Rows from block 10 of the image encoder of a small model that answers yes/no questions on an image's attributes, named by matrix and row number. Rows with one number belong to one channel. Each number is 128 + 24 x the weight over its row's rms, rounded and kept within 0 to 255. All counts start at 0. Numbers have three digits each. After the name is the row's rms in percent of the matrix's.
Before each channel's rows are labels from the 100 images, of 14976, where the channel reaches its highest value: "top examples" is what is common among them. Only what is clearly more common there than usual is listed. The data: drawn branching plants.
# convs1: grouped (16 groups) 3x3 conv (encoder.blocks.10.convs.1.weight, 144x9x3x3, standardized in use), inputs within the group 0-8, a 3x3 kernel for each
# convs2: expand pointwise conv (encoder.blocks.10.convs.2.weight, 288x144x1x1, standardized in use, transposed), outputs 0-71

top examples: drooping; bare
convs1.81 097:100169128129108092132173151169167108151090112096105136127136115122137118141108119141124086157164104082135079132106180129114138102150141127093105143149127125123073162180141152101115106131115090152118146150139130139135136114162135116121144142139
convs2.81 093:137166099124154127170100106136091133125165092118147100110166126105118162116148080134135151128151136138133158166117140141146133131148139146153120125114167139133130125163117165111112123142119140120146147165163125156140

top examples: narrow; three-way forks; pink blossoms
convs1.68 090:129140146145103156138108111123146143141101184134073118112146163111120187127089122129112141158113139136114135139062124113169165095088144106133127126136155147099117098119161116129201150133078120109116120124120122128126136107149123121112106148141
convs2.68 095:122103132154112113144133097132111148142115107176138115135117126161161144112134154083126141209139125158140107104120072114117119134107097138127151140086143131129120112140128160157135154134107180139141132086126137133156

top examples: green leaves
convs1.16 112:160149162136165168142126130135121119128125127156116134054057108129141129120123108105095060137106151127132132103062110129136144129153127141151107144116179120132114110137163153144130098110105114159129129137132138164146113126107146112158148139142
convs2.16 095:162136079112177171124120125130135166102088135143141143141125164154131150123144122113155180148106163111129119110143130104120120137142126129136114111144136106121133124178124154139098138115144167167205096159114122144127

top examples: white flowers; narrow
convs1.119 109:148133141127145134151145145156110165139111154049117159170162123147166128172119098165145151162101124152131142152124127153078105149144127131127130157124139101146097133129144146107173090111092130138146130153152142137138110089154137165118116106152
convs2.119 101:092112106121129138135132136109087150080093126103090106144139129123103121136136125147147104148114150136122161100123114103130121142127088123172146103121153121137102119136140100119166117139141112200115140141144137153159

top examples: autumn leaves; three-way forks; narrow
convs1.99 094:138169158124164097114107126121127106127124043146134153084101112136110179079118109117133124150155149096097134131151156098115111130131132096107124129135087155086097143149102151108154160144133115138137141173123125138110152147129150150127126121096
convs2.99 103:110075129128111152101124141121165101128080103114109167111156130124093124081097128100138146171147182083124099140130148161130176118126086145146114121104112138146141109155126183142134149136122114116193122080140128137125

top examples: three-way forks; narrow; autumn leaves
convs1.100 104:080091059168158165106103074130138147151147155156142138132143163113107122090088108093113096136132154117102105152110160149132131127147120149124140125173133139148121146140142115155123105095107118121108139147141120090090137144139165139126109124102
convs2.100 101:120108114120133107115107110120145104184096119094136126095140145142151108129108109113137087090132155117110160126122109096133133159122122119096126137106103156107148106113100126097109134084144145137136124104119139143102

top examples: thick trunk; two-way forks
convs1.42 100:143181127129109132121150161127128135148089108163117157134155131128140103168154189120146133158127097138140151133128120172124120129099142150122088086132107109107159171116120127155117114088117133124145099115151162125111132121134137150108068070095
convs2.42 106:131101145139103099150125136096157082095110128102106100167132086089103149125096133128133114055099119103126121119093110086118094106154106170114105092082108106152124124096146133127119087099117106130137125124127129089144

top examples: two-way forks; thick trunk; narrow
convs1.44 114:132109158079121147058150138125102067109115114147139125172141147145121189102135155090145123158138155124106147108146122141152152119107125110099143115107107102134143129152150136181124147109102087115110097091129103086129115128124130116137138112131
convs2.44 107:133091144149145143131118049144158081143126111112128109125113132155111077125162137124113127103088149118134115117134085089124110117129142173176098174096109140114103129112132160133113120127180084124170111114125121109109

top examples: white flowers
convs1.2 106:135098148143103155118117122138079146115089106161145131139132101142140135146101149104093156131135114189076101107097117127135159138090156126066158110123152148134121156144097099172116104133139113111147151144114126108134136110135152167116165100151
convs2.2 094:177109093142105166175145094155133156139134126111153143134145125129149104132132152136169125129141122131141104138071149141127148108139094107111133072196118129084112148137139107136098116110183108126116127133121123069168

top examples: bare; narrow; leaning right
convs1.32 095:084153099093151141118067131171149181156107161128150122104183081091152148103086150121132110092153138127107130118125124142133135119131133130101107167124135124138100109166154143141138132179144131163114135160139145131117116133108133136149119166139
convs2.32 113:119161112085150132124149121149121142112128133139148164155166106126137113107064161135143174168091140110127146139123167146100115120132090103109131092141101135126094098130117154124142119171112111149139114153148206156147

top examples: autumn leaves; three-way forks
convs1.101 102:196072102121149149154149107140140149125133089133153175109119152125143142155124137155127150088137141126090077128120124156135123104113134164132133139111135106149125108151147123113097144124125133107097144157149095106097146172139151136173159177116
convs2.101 085:145157143136076128153126148125130155140155144128099140103127128096055160111149100144122158165167131116153098127135123156127129115182107141159149105109150161084163159133122127113128140159137099130093091102134147145142

top examples: three-way forks; leaning right; autumn leaves
convs1.59 107:132113126126146136120126114135184131091126073135148144157111120129147141118119109120141171148131115144138147122186160090081108142152140133175150095112072132146144135121124125126114143114138134145142128119090120135148132161152064092069150123133
convs2.59 118:104107132148122137093121136147142148137131142104097140136109145154156110170179125118105116169141135143102131118095121162103103117138149092077188119143127134153114122130119123113075155131106129124104108169157123120127

top examples: three-way forks; bare; narrow
convs1.143 089:114129128137130157129107116132112132134140119158077110122154114101117148131103121147143133112131146121106135137081125146143155181133081150129137116153136160112134117161089140158159168146148135102112132153108141074113116084072101191112108095143
convs2.143 103:151082118109123092063143076140108114139119113122154117147137119133138130170110126131098114080104102090141137151120108148118137127084136129156143125110117150127139136097162110157188130132162148134131121078138115137101

top examples: thick trunk
convs1.120 097:094129096107121152107119128138112121078136125149140146121110086088116166113105139108114132148129145136142133131150123167111132116091084168106106117143118165118120190179134110141141151125137161080115129131135158132089144070172157123111112131135
convs2.120 102:155145138141140154122133156144079125087136162153138143152141111132121152074129088129149119160146114161155083122124164189137136111154122119157156101103175138146112132105122121122163094131115111149107138136134095123186

top examples: thick trunk; two-way forks; pink blossoms
convs1.36 103:095132135161129132138152154112110125096171133165130132118125122149099177151106137173171149134143166139100135132149137094117152101122133158075107139133090156120142089151131043113138122102105099138109127128100139117092159107127115126123136115132
convs2.36 098:094143141120157103093160142104091129078116106112140120174112108104156161158096113110133127136075103084111150150124121151135113134159143131098150100130112091110131104100137132124118064161102160130144140094133151128138

top examples: thick trunk; narrow; white flowers; foliage: bare
convs1.112 105:133149126120091161132094139144157133149083187167141159126099134102154078112131117131126134142112096112087151137107109071099142148130152123131115131120146123154186133161148127104160144098138099145138102112101133112131111096105088120102096126124
convs2.112 088:136104176150107115158122128133124126099131111120104126113202118134115122161133124109137145123110088153121062116113121122093133140171147099108121113131121105084110132125123109124114120148084134138108113115118113153137

top examples: three-way forks; bare
convs1.137 103:172173164131118134120092126134138105137098126105190100148138129113130131079076119128134120121143129084102112128142111126123126109188146138083120128113134124155118140130151104122130132107142147138145136123119075178089139164174139120120092105108
convs2.137 101:083139137130161108115097146117105142072185128145151153132119078136133110157142124138093143129150163122103108131108184139138113095130185091129113109147117081115108107129103144112112146168087175138121132185136095120137

top examples: two-way forks; leaning right; green leaves
convs1.56 099:080152118151140082149110133139120117105134101143116126143128114140149131147138108134132111147103156148144128108178080100121172178125135072139100103157142166153091132145116123107098146113156092136116087168140161112134106140120094126150127099161
convs2.56 104:192147128134170139116128077122160157123112125113139106153132143106121143132126127108122119115106132116139078147142128134137141123166146192101153153137138142173155089135117115142098137156128145163128176154145115141146

top examples: three-way forks; narrow; green leaves
convs1.92 105:138097137128110106091094070134146134123157124194151151141113128131078142055148141135140145114122108153128120100105128104102128106113119099117095144118139131101169149134145145111113148124131114130149135128086142120116133154083117107155071095126
convs2.92 105:111163127082150108149145118146150114136154157138153147103165159107140121122140118127156086115119102109150133091095128148128079117140071139128160126138120153115086140156157114159090138101128118153125111117120134126152

top examples: three-way forks; narrow
convs1.57 097:153142114101090131087138140128194115123147062113137146110133107105149111103125111116139127121111120135153153121155103094154114100161143111137133119110107164106134137107149071123063145106116154133129114115141150117154101173127104121086158110125
convs2.57 093:123125132109163096095147123132129150118135118113145098105094128114108114147110095131097096123166149123129134087149143112145131130147152093057156136173113134140152177120121179141112124138105139124177135193116167133110

top examples: two-way forks
convs1.39 103:143157098165135113135117166116119121153182131126083094129168187094123146126111131164177146111132131156112134170174173127113108137134143119104111137103131109120139140155134174112129111141115150116143151085127125102111135158108121109101147131173
convs2.39 107:122105124176094102138146141101147139114122128143130154090123162092092140136096073143121114121057134128104190134140110114165138115109156100129111129140165097144137122170141130100097121110119146106133126117157155146095

top examples: bare; spreading
convs1.20 088:132137110090162117155107121095109153115092171125153134176125128148112143129116100149095137124128140128171137125102114114117142129078119104108092121119076133118140155086138089129130177093134143097123112146131141102153136126164177120172140164154
convs2.20 098:121137140127149145137120173110083156089153106137122130152160115093097132135106136091165142073133123094147138145137113098163127110166082112152122119129141139148105144150153136131128131095126107154132131102185110146192

top examples: leaning left; green leaves
convs1.97 093:094140103124147101105153141104133118132154131170090069105150136147132097121124102108169132133147154157127128141148112140159135167109101084134118161131126163131080103127110137163102145113122123162119148157141147138127078118112115104149154108063
convs2.97 086:113084188144143109141139107122128108127155083100099141100150098145122169135066109124106128115115108100122114159125112135138147182124100131187127116112090131149120117108126134135104164171102148095136126109100149085108

top examples: red berries; narrow
convs1.6 096:075038109144160135124115098101084078129135123149116111153113111156111121137143128131151157125148154155115135112147117139150121117131151182142135148146131105098131146145143163121088153142091116161141148155137150125143114129109119155141164137163
convs2.6 094:128136125132115152135114077068082121139121108115110106122147144095109119108115094102133108116104164150156160131123091118080125121120127151134146152129132125100086110116159146133114161095144140162131125119108173081119

top examples: narrow
convs1.78 095:097080122132168136156120121126066127137171156119120131076051108130173124105125145116134130096163134114142120120123137139133136136083111136103171189125128144127138094095131111121149145144122130127156152125153155146130104123132137147141171129136
convs2.78 106:116101136135093140128159155142136088124096161115147077149179134151122145178135124129112112136138139135133176139166145130119134172118122181158108175098123135135143143122176139149172161121166165130165129086131136188106

top examples: narrow; bare
convs1.33 104:098132105124156117136146138119164111143125139131121151125126104107142124115136103087123128122151109156133105106162124116130154149109124118191125135113153122143142114176101086159115088155147112126090099173095111146132142152137086171058098154116
convs2.33 108:127164148142152105112162170163111156121131123171085104133109131156120150146157129113112153164126106110134155140121139141126142139128149173143167151157147130145123121128145122150122130118155147142107126139152154186161

top examples: green leaves
convs1.21 100:151150156137135140134142146063101139139111129117134107124117088143100087118099150102119147097132128143088114139096139118110091138142135133125145120135100140143126084138167144114181123155140157125148094054130128159118117120127146099073130162097
convs2.21 094:113135129118100139147141097109156143094136102122121098143124144145146125107117143113086132144162142128156139085120140120144126152116134129147093089152111127145133101102127154132145148143158124147140128137134102149190

top examples: narrow; pink blossoms
convs1.64 107:076105135107143117101128144133110149131155135125133154101125155168154153162115125124130092123108119143166139113125089114166131119133093123074096125157118140157117061089050119113122154123157090097141127147158104143116132123119123138145131137127
convs2.64 089:108086120147116161170121117099164145152130106131143118159145123090143115151108164147122132124133122105180126111144152115115121123138122142141122114134145126156140102127194122166122100110104170159137123105127120099160

top examples: two-way forks; thick trunk; narrow; foliage: white flowers
convs1.123 092:145144131139147158123131129117142097149140122068126148172111153138129143149156160148118139128111110158148137135152162152130145141116158092117085104178107140088144142145112110167118126128138123085099130160136099128150155103126127182110073106083
convs2.123 103:174124116108148134113155126104136149135108113122146107119165127153084131108102118102152144147129110128169142172118136163131112125166120132127149169118116131134156160156151103169154112143145091099138148166169157169117

top examples: autumn leaves; leaning left
convs1.74 099:162117169148120146197141119132110144117130155175117122153137152131107107163077115161121171133112144163128134122134117128124142168146146118083134146129126129114140096137124095086131097131109103132117122124150107128145096098126108093096073076132
convs2.74 103:119108154109136147179173099107124140078139122108147142164123152098118117154120150122138150151200120116168074118114147128117126125151095129102113140140169118116111136163169140165093113099093119146117112117159088098137

top examples: three-way forks; autumn leaves; leaning right
convs1.46 103:134134139107138094143140153155125166146132091099107086127125133168160164119081072158168130116105097110079095170154134131114115127113128125128150142116183131134115144152164145120122129114125113122121177128140087138097175154140133110106124137119
convs2.46 102:144118091121123175156101102154156149161110150110128102130129147150117080111172110147142138134148159134102088141131150123115122134096130145097140166082111131150142156119111120095128167117095128052134117112139071090109

top examples: two-way forks; bare; drooping
convs1.15 100:111127129149143161141124130102165127101108106136131110173178113156103123111148132165107109115069143154131151136139119123101144158161093103099123090112146155155149195161129116119124117147086144133135122071138119149107139150095150144124158147120
convs2.15 103:134146147090129091204143124125136123143155152152149181101141116139170127076104146165149167151147084088121130091133145138096126118162114135124156111104140112115127110164122132128128115116098136093151136084182158135139

top examples: narrow; pink blossoms; white flowers
convs1.93 112:099158110144072154149117118136113142130141138129174143090108122126060158139112139099125146129129146123111139075097057108123077136127118137128154133119141158193121136107134118132162132125165134130150129120106149138101124104149101131098132109124
convs2.93 091:099128086154152134100134125121097131146113116133074136165110131120127119153130092133132137140123141085151118138129098132118146104154110107110111108145137113110117162139148149185145133132107109145155116137133132126133

top examples: narrow; pink blossoms
convs1.69 090:085151126092111131121161119122107103090150121112115171068125130152149129139135101136141110119108086132162113090097082126114118100146102082115134154147149131168132130111098106103132129156121131099124131137142106204143155136127130148100125128090
convs2.69 086:150154091165105146162153108181152140126149167165128130123153102163096129137156150141103095176142092105171108155138151123158108181153123165190146130139118160079121133149159112174130151161104202117138135179089174160152

top examples: three-way forks; autumn leaves
convs1.49 104:140096124128132124098109131088140149091126086170148067083146170111128132149136110120116112104140116129128098106156110110115096135162131121110166072160086134125130142180142106088128166150163111123131143165114124132140140093129105145146139137134
convs2.49 098:177132108150123131135118148131117133137170171149137133101148092138120134097150140154146144125106114108155113134204156136136130139114115131151114135145145103125121129101117128148100178121099139137160108109131110149148

top examples: narrow; pink blossoms
convs1.63 103:087120172157127110121138145121104147126139141132133139096131095146133168146099166155158082110159129184139120115165107131153113137090146155151152120107122147148154135137143098112115139150176090161101118129176152092122129120151112110181114118120
convs2.63 097:160153090136118137121149130131167149133144111122119124152102140102132126121160151098124162136122092146114131123122097104093124151148146120135125138184115117111073124070119143111093164140078109139088110155119134123149

top examples: two-way forks; leaning right
convs1.51 107:160143112186143111126117132173138122108166162111137158135100165153089146119142141137173124132161145099155143099128098129136120096149150114113103094163116119118126072125100125109113123110142096100136101127073119081148142166129118118134116099143
convs2.51 114:141191135117104093118151143134115115096166163135103145151140117118102152168102143112124132134048081093117184154108116149124151158197124161157157138103116100139103143131152157118159078134143147101143144115147162132170

top examples: two-way forks; wide
convs1.5 080:139071119160193118127129147088152066114153108147139128124180097115152099110083132169148125124143137119101137123132144105172133116128130165169150140156132127112123111117152117150132150154142156141112133131122172120131121169108131146121128088102
convs2.5 124:124132134110154117118138158129138113143115149135129149122116118151106173106135162135110131156112136131165136134132092178092115154132158134145108108127143146138140166123151113156128171132104119158138118090133123150139

top examples: three-way forks; leaning left; pink blossoms
convs1.52 096:139177143109119074141132122128146157090092118096115095097156150164128161094150083156137190110160106088111105164134147130146122102138149169143157122127103135135116161139119126166135139133152100106107142109155138165142143118146119149144147130129
convs2.52 098:157111127083124127172124130164151174130131121132129161122154138146158109081128139124104132145119114073118088102089098130097125146075107128166112117085111152140116108092159111120128169104109113060145098095109114145097

top examples: narrow
convs1.118 097:114139121134100095129131145127080133142120142150130140098086107079110103144107121133123108114121142156086093113108107144121116125132127093090074115098153125172154124122100100081156141131187159094119137095151117114099167132144164109144116115123
convs2.118 099:149171120136133104107128118136120115121193165120138113138117149111086150117158132139121111120158047146123135092122084111129099105138127100115146131117108094095073115078101107106140125113115137155069152156149093126129

top examples: narrow; white flowers
convs1.113 087:128151131086200069108152109137142141081184073109164129123108133145127155136105153109158117135129139162138110127138116120149116122118119122164160073144110104140108127152100070149108124156093132139116134108143117141136120131133097123132128126129
convs2.113 122:131163161138145123111177117141134197091098146154098119175098142098139143155146113135095139135118087115138182134142124107090130125135139123125167109167139139133110138118146114149177113123152139127122129124149158132136